{
  "model": "image classifier",
  "dataset": "small renderings of single solids in any pose",
  "train_examples": 197500,
  "image_size": 24,
  "crop_scale_min": 1,
  "horizontal_flip": false,
  "translate": 0.12,
  "targets": ["pattern", "light from"],
  "num_classes": [5, 4],
  "arch": "resnet",
  "norm": "batchnorm",
  "activation": "celu",
  "depths": [4, 4],
  "kernel_size": 3,
  "stem": "deep",
  "avg_pool_shortcut": false,
  "widths": [80, 160],
  "mixing": "cutmix",
  "loss": "binary_cross_entropy",
  "init": "trunc_normal_002",
  "residual_init": "none",
  "optimizer": "soap",
  "beta2": 0.999,
  "lr": 0.0049,
  "beta1": 0.95,
  "shampoo_beta": 0.999,
  "eps": 1e-08,
  "precondition_frequency": 32,
  "max_precond_dim": 512,
  "merge_dims": false,
  "one_sided": false,
  "adamw_lr_other_params": 0.0015,
  "steps": 23900,
  "batch_size": 512,
  "epochs": 62.0,
  "lr_schedule": "linear",
  "final_lr_fraction": 0,
  "warmup_steps": 4780,
  "weight_decay": 0.01,
  "adamw_weight_decay_other_params": 0
}
Rows from block 2 of a small image classifier, named by matrix and row number. Rows with one number belong to one channel. Each number is 200 + 20 x the weight over its row's rms, rounded and kept within 0 to 999. All counts start at 0. After the name is the row's rms in percent of the matrix's.
Before each channel's rows are labels from the 100 images, of 14848, where the channel reaches its highest value: "peak at" is the part of the image that holds the peak; "peak on" is the class under the peak. Only what is clearly more common there than usual is listed. The data: small renderings of single solids in any pose. In brackets: how many of the 100, against the usual share in percent.
# convs0: first 3x3 conv (model.blocks.2.convs.0.weight, 80x80x3x3, each kernel summed), inputs 0-79
# convs1: second 3x3 conv (model.blocks.2.convs.1.weight, 80x80x3x3, transposed, each kernel summed), outputs 0-79

peak at: centre (57 vs 11.1)
peak on: solid (97 vs 30)
convs0.67,094,216,170,204,247,181,216,182,199,187,204,197,190,212,155,219,190,154,210,171,186,179,198,173,239,194,170,208,202,202,199,202,215,167,183,223,197,226,192,198,226,170,186,211,186,166,215,187,227,213,181,181,159,213,184,194,169,221,225,184,195,194,206,206,213,219,192,197,221,211,179,222,196,182,174,184,191,192,170,222,187
convs1.67,105,191,193,164,156,235,210,220,207,228,212,214,200,222,213,248,191,182,183,219,191,230,241,206,202,209,200,200,188,235,187,200,206,199,177,209,236,218,208,211,199,198,238,184,213,199,207,173,181,184,212,212,223,225,197,185,205,198,189,203,197,237,155,193,169,199,234,191,195,199,189,218,210,163,201,210,200,198,181,243,203

peak at: centre (42 vs 11.1)
peak on: solid (99 vs 30)
convs0.65,121,227,216,212,204,220,192,214,216,202,183,213,158,203,195,245,201,192,160,166,216,160,203,189,214,210,183,199,210,200,201,219,191,207,196,224,213,206,185,182,205,234,197,202,215,234,193,185,197,209,212,187,168,189,194,165,172,209,147,221,217,190,174,202,194,181,203,166,225,191,195,173,210,173,180,181,183,234,210,169,179
convs1.65,110,202,203,208,207,180,175,211,200,198,203,194,165,169,182,201,174,175,206,206,207,195,164,170,193,154,210,239,209,180,266,171,170,187,182,187,193,210,204,220,216,204,184,189,175,169,212,230,185,194,188,170,236,200,214,200,218,196,194,177,204,233,201,217,212,171,180,166,210,196,215,213,192,191,207,183,191,173,204,192,195

peak at: centre (39 vs 11.1)
peak on: solid (100 vs 30)
convs0.20,092,226,178,197,165,184,237,181,151,210,174,175,201,163,186,231,205,215,214,179,223,163,169,212,201,205,229,183,189,200,207,168,194,193,222,193,231,221,234,224,189,200,202,219,172,195,242,205,216,205,184,214,223,220,207,198,208,215,228,221,202,204,186,208,188,217,208,196,218,197,226,211,227,198,232,226,198,215,186,200,182
convs1.20,098,196,169,215,185,163,188,200,185,165,195,175,204,162,186,191,195,197,197,209,154,180,228,205,193,146,180,184,188,173,214,187,163,193,191,204,210,215,176,207,205,200,212,180,199,166,200,193,182,166,180,197,180,193,178,210,200,190,223,212,183,218,168,198,210,177,212,196,174,176,210,169,236,176,200,172,184,193,190,181,173

peak at: bottom centre (27 vs 11.1)
peak on: solid (89 vs 30)
convs0.73,097,186,220,204,227,180,233,204,170,196,229,202,198,170,193,191,218,183,204,235,220,219,160,197,185,163,188,201,215,203,205,225,207,183,237,211,178,215,189,196,209,189,209,187,186,202,216,192,219,178,209,206,198,199,167,188,206,212,216,177,211,212,176,204,205,179,179,251,173,227,175,204,247,150,188,212,200,176,187,209,221
convs1.73,101,194,193,202,177,179,203,191,236,177,167,197,224,186,185,172,183,168,150,174,188,218,188,210,163,198,207,224,187,230,210,193,227,201,165,213,161,224,235,215,219,197,184,197,206,195,216,191,219,189,232,155,222,207,191,198,222,182,245,216,199,187,202,189,202,207,210,191,173,182,209,173,216,220,201,185,204,214,207,216,188

peak at: middle right (44 vs 11.1)
peak on: solid (69 vs 30)
convs0.52,099,178,176,190,210,204,231,178,169,207,212,231,221,186,229,201,223,159,205,174,199,212,172,194,209,206,190,240,198,197,167,215,232,150,217,205,194,186,200,193,194,209,227,196,185,159,189,200,211,217,177,169,221,201,185,247,180,187,194,203,191,179,208,184,221,203,231,210,202,187,207,217,167,189,191,185,189,182,161,203,188
convs1.52,098,231,177,187,190,231,220,175,174,206,248,194,195,204,205,195,184,200,192,204,203,197,200,197,171,189,139,195,198,179,215,167,225,204,228,187,195,195,208,171,194,222,233,179,188,203,202,178,220,170,195,160,179,192,228,190,164,182,237,207,209,192,198,190,214,203,218,213,209,186,206,196,192,199,230,213,180,169,172,211,169

peak at: centre (40 vs 11.1)
peak on: solid (95 vs 30)
convs0.2,101,168,174,175,178,188,233,194,212,174,206,212,156,211,174,199,190,196,171,203,195,179,187,210,198,214,183,180,237,163,216,222,214,206,223,162,194,224,189,197,207,173,202,203,184,198,190,220,219,221,189,209,188,226,218,208,196,174,191,159,186,192,212,152,224,232,188,213,230,211,188,176,173,192,187,228,185,181,186,200,203
convs1.2,125,224,178,220,191,223,200,221,211,229,208,203,202,206,197,180,195,218,203,174,197,202,248,191,192,195,195,183,209,202,180,237,210,185,227,173,203,209,222,181,182,206,203,236,228,183,236,214,195,177,183,196,191,227,227,203,241,221,189,211,167,202,214,187,236,186,204,231,189,223,152,185,199,182,181,214,200,213,212,242,224

peak at: middle right (38 vs 11.1); centre (30 vs 11.1)
peak on: solid (96 vs 30)
convs0.5,100,193,204,191,185,175,199,180,197,218,177,184,189,215,172,204,199,197,207,169,215,189,246,182,209,219,203,206,178,171,171,229,176,183,214,169,212,223,173,156,221,207,210,189,197,225,231,215,217,196,189,210,241,193,211,209,167,218,229,174,228,216,254,205,187,197,170,204,201,202,227,196,193,192,211,201,193,222,210,170,218
convs1.5,093,191,190,189,187,190,192,172,214,213,188,197,197,223,190,165,176,219,162,174,194,211,240,236,250,219,198,212,230,224,205,193,209,187,172,201,214,199,228,199,202,172,222,207,226,207,167,239,164,193,210,181,219,213,208,214,178,208,194,216,206,205,175,205,178,184,178,208,199,187,243,191,178,201,157,224,197,192,198,180,200

peak at: centre (37 vs 11.1)
peak on: solid (98 vs 30)
convs0.45,097,202,206,191,221,189,187,225,179,190,225,187,199,243,222,162,184,194,175,195,199,209,236,158,192,220,185,206,196,215,181,225,202,194,204,199,180,185,190,193,190,189,169,175,221,218,207,223,231,206,200,205,176,160,147,200,241,198,173,181,245,180,217,202,212,220,213,194,200,203,200,182,176,199,176,173,212,199,217,222,213
convs1.45,100,209,170,204,200,122,163,215,182,195,216,176,210,208,175,172,213,195,167,215,174,224,185,185,212,141,199,210,198,194,221,193,160,205,172,224,212,187,217,214,198,201,220,192,192,165,204,211,178,225,229,196,194,222,193,205,202,209,197,195,201,180,186,181,178,178,192,177,199,212,163,206,201,201,210,212,210,186,214,201,210

peak at: middle right (44 vs 11.1)
peak on: solid (66 vs 30)
convs0.50,104,202,197,200,227,169,195,207,204,209,195,179,155,203,202,170,235,180,210,158,142,178,200,213,180,192,222,199,213,158,165,201,212,219,179,195,191,168,183,204,205,184,199,193,189,203,187,218,194,192,192,196,198,195,209,183,197,161,186,203,205,191,181,213,206,158,188,223,172,157,201,184,203,197,219,220,180,235,210,176,220
convs1.50,103,183,188,178,206,208,210,227,195,182,217,219,196,228,187,216,257,227,186,205,212,196,199,219,233,246,180,197,205,173,213,228,231,210,174,175,189,181,184,190,226,205,223,159,201,213,210,220,212,241,179,195,214,215,210,226,207,188,187,177,195,195,229,205,207,192,212,229,220,215,192,203,202,173,207,199,190,209,249,183,216

peak at: middle left (30 vs 11.1); top centre (28 vs 11.1)
peak on: solid (96 vs 30)
convs0.11,096,199,203,183,229,175,201,233,224,224,186,195,152,186,179,193,202,175,209,192,217,181,162,220,213,186,184,203,257,177,197,202,203,158,204,199,208,194,186,202,200,151,215,223,182,196,165,211,207,186,195,206,207,193,181,203,217,165,178,195,182,201,202,201,198,210,173,208,192,188,178,212,243,194,220,185,215,183,176,160,202
convs1.11,101,222,219,203,206,159,201,181,232,156,190,217,177,197,171,224,208,186,192,189,203,222,197,198,186,188,192,187,194,196,165,211,208,222,172,211,192,219,190,167,216,160,185,208,192,194,195,176,204,221,196,148,159,212,203,217,183,189,194,192,188,195,185,201,166,194,227,189,192,211,200,232,206,196,194,199,191,261,170,202,227

peak at: centre (39 vs 11.1)
peak on: solid (99 vs 30)
convs0.72,106,201,174,208,209,175,215,173,197,180,210,213,211,225,218,193,197,216,204,210,183,207,180,190,212,199,177,189,185,211,245,224,201,208,234,207,205,197,155,172,215,196,151,204,203,211,199,185,182,203,196,215,215,230,204,161,242,194,226,184,173,197,221,207,235,211,168,238,207,198,174,151,216,220,189,216,217,191,209,209,209
convs1.72,092,229,153,173,206,172,172,181,233,178,227,205,165,186,192,177,191,230,191,199,175,216,196,192,180,217,200,209,177,206,208,211,213,198,176,182,219,192,188,186,184,194,165,196,164,202,158,197,207,215,209,165,190,191,188,221,184,201,191,168,179,202,200,195,216,212,201,212,241,181,183,176,185,170,197,176,171,167,191,193,178

peak at: centre (37 vs 11.1)
peak on: solid (100 vs 30)
convs0.76,098,171,197,179,211,182,190,189,182,209,158,193,195,189,187,199,204,212,185,235,186,206,154,154,192,210,191,217,210,197,192,180,233,195,205,217,230,206,182,211,205,177,167,218,186,221,222,216,206,229,195,194,185,208,234,221,206,213,236,196,192,206,207,204,175,250,170,173,189,194,204,228,217,179,194,190,159,207,188,232,221
convs1.76,099,195,200,196,225,207,200,212,186,178,189,199,209,229,215,215,195,211,226,212,181,188,194,191,214,242,203,256,197,206,211,203,202,201,210,178,235,192,221,222,210,239,192,231,227,209,199,221,190,215,233,172,205,238,225,186,158,196,208,203,222,199,227,180,213,241,213,206,178,207,193,227,221,249,216,198,209,204,193,181,220